config.toml
loss = "cross_entropy"
momentum = 0.95
adamw_lr_other_params = 0.0025
warmup_steps = 120
Rows from block 3 of a small image classifier, named by matrix and row number. Rows with one number within an expert belong to one neuron, the router's apart. Each number is 128 + 32 x the weight over its row's rms, rounded and kept within 0 to 255. All counts start at 0. Numbers have three digits each.
Before each expert's rows are labels from the 100 images, of 14976, where the router gives the expert most weight on average: "strongest on" is what is common among them; "place" is the part of the image that holds the peak. Only what is clearly more common there than usual is listed. The data: reaction-diffusion patterns (Gray-Scott). In brackets: how many of the 100.
# router: router (model.blocks.3.mlp.router.weight, 16x192, trained with AdamW), inputs 0-191
# up: expert up (model.blocks.3.mlp.up, 16x384x192), inputs 0-191
# down: expert down (model.blocks.3.mlp.down, 16x192x384, transposed), outputs 0-191

# expert 4
strongest on: warm (96); feed 0.078 kill 0.061 (28)
place: top left (91)
router.4:120163121084144123131197174172067111094156115117119099158104112094108191175167136092169159133082094073085155083134145065166105113147145146104125119106111153097090162123081159076122185198165198156081117115153121172085161130077137123084123114120056166093124142109102127103168086173136159166106150112088111090138148088091177109171075101099097099107105153168122090113197097094162171137138109084136083125083099135110164135155169165128148116125099205165141115184138110138164117144112100172094099100128124116090121105085109149127136184112085110130152139076095121138125095092097115089
up.4:139110107130136159106157128133182133127111099103122159143174158085148126069086165107131137127142138106113130094126086174124153127122124068141178187134108122116104077101193124143155125129102117094123144165133136080181078152142165158209088104107056092129131128110191165161127110131061126113139179159093138163155151142105109074137096150160121089158126136139143092128138125088165104159114087166127093068112142130123150187130071086141091092093148166180148184142145106059133111204069169060179152090165120104118073087096150127144185091156154130038155089134139126103118150153120125162
down.4:157186072115236103174108122170123150198122115146172116183166086100047140081154074127119147172100101153092135173137102077188125086152168144061102142144099141084114123098122133142081154079107098080134114127108113081192135142172115165134120124123106121134132071144132074151125114085141154102125145105146094177129151143102155205078138088131146086161045145144184095163104130085100133147079136108170141121126153127141090145156144182134108135149082154129116112125168129177135131162122156149123133176106199095111143122125109120135124072134126100115134146120128133141113101067178182085

# expert 6
strongest on: pastel (100)
place: top left (60)
router.6:142124085112133143112118181157072084146156108139127161184125127124070162091070140083167143096111117075122174112157122142116133093121164101139196148183147126148123056138097181146180179074131143135135130155134168169167149087061177117110129099122073121133123142117103164170191113098077182088166128114153160110121174140077162092111173116152123172113129136080105169165096093095084144182070120144086121109148143157164119143139144103142114095168124090144082132186120175207120144163127124169141212157148100110164167086129142127064172143121185131115135109138103172127110135081118107129
up.1:135172110167084217115144133154117079148082129083159172090126131084042180082124169161078086104104182154074101127121154123100156148097101107121165155095114184173183100138155120142174143135150185110124155099191086135123102174101180157172104133127107133133163078150143214107149095105117125099149189113107073090150140109159097124093092143104128056137133102169101114112126117163130085134133159116145158137173109185138129118113115129093074099177144121132093177103096196169158117124102135195102177071087125113113087167108136123141126164138096101154084104106148101127145131141135116115
down.1:100126159093162124134085109170133135104089113136134158132044123094074040128103120073203128134188137053166134111108111104153138106141171115161122076115138108164088137115125137104195113160087148128124130135090128128154103174060166119115114124129112157140154139175110122086124179137103101171112137148096126113134156067094186133140087186120127112155130117085101187137124163073193155176116166113154125080105121167150136118085094149151140141146102159133137147131068128111170115184067106094083158120178120120117149160147125125169090157163117085182136210121150050107103103131137154191

# expert 10
strongest on: earthy (79)
place: bottom right (25)
router.10:140178108161073124157160063048180132091070108171134119168081110161102103121109134076091139121161070119131145086063163129186099155116129173094138083099103126123121087158145120128147150138132095116089144133103095079120141206143137158154126128083133133106182138108083069085120061178173118130173119154102089200126098077162116152123108160166082138131085098090115147131168099148146120114111119097134143111171109164180156171100098124093103136098121147078080176159116056115102090118148116117142066147110154136111082161087160126178166154143137071140142114171169156184113126141128161140
up.1:130075142124159102115150085163127063146150110118170097148108153134147118201153079137125131153146127150198170156111092080106125127152090071137144137133152143055164103189087135109120127168097159139138107097134127122151103118072141153105114154103154208117119124176103122176120147195127198159153134163155078109125160088141093139167139159098140129127105141094079173102164075148122159127129141033135089116148138152081162159100142226114139141103105126105129153057139200082134123099142160102138096130107092129108125091180083138135185136150112077151156169106135092159056149161141104093
down.1:077076130094160138137095085138146126070094146108134137127167109168160112095126165130114129162174144139116137117092123101078158138133115190144142146156148079052173099174166099075162135139082111113126067138137140117088063120177113082130146160128070093095105136146140121116110199159147147077155163175120141161131105163102107154107153121158160097128097122102099183138057127137108115126099201182088091127133125097142110132156115107101160123160105090145092224111193181152167108060151143092137120096179149155117114070115101154127083182168089087163116143144157103124140084152091152186

# expert 3
strongest on: grey (100)
place: top left (100)
router.3:096136100149104118129087138104122179149144173185176152111124089122170081155112130105096091183123107079120176093097105175082138151134108101077061086107076105114102160142102122122103164139067107145111147110070162163095112067124133121110116121103117084205161178126166127172076125102170103093145164100207178088188123093157176116102129161141113105090188115153162087074124155126076143114098087147170097110149110136162093143076091116141109106065114140118120128125111064139139104107091091101134144138101165119109124127051116144178086112128115098175138146123129141164071144108087150187
up.4:087212169107167189103150115088117087117173121124069127131132140156143150081155206150069161104120090129129125094107124114054144113124144202059102115150114149128131067087104122100179128160094094127171148089138169127151095095143103187105104092145090097074091130164146097101143133108173135161139108076167123128115136123097095099146117110143123112139058105135112153041102148120148126124162112167190133073140076081160107147144152149146096097183140148165125142114075129063155118123155113080120105138104162107145096116126108114132155161111146134145113027090068128106138152182152121101
down.4:139110136085121101130113126215146142110139149147138164159150106147086109233133093129104188133131185152112103117120229105123120127129141113116130114175052110123080167144145111168112134078098123093120142115070133139157078110151094191099109145104186121157176147115105119169092094082081123124086153131114151086176068066106160110149155068162107127205147097172063156162140161128106098177123148131119100104164144156109100045164124154136108069186174071098110161116182146135131137141074118126131081130124131176150134092137147125128122165163101108132153088135144128121102124153127106119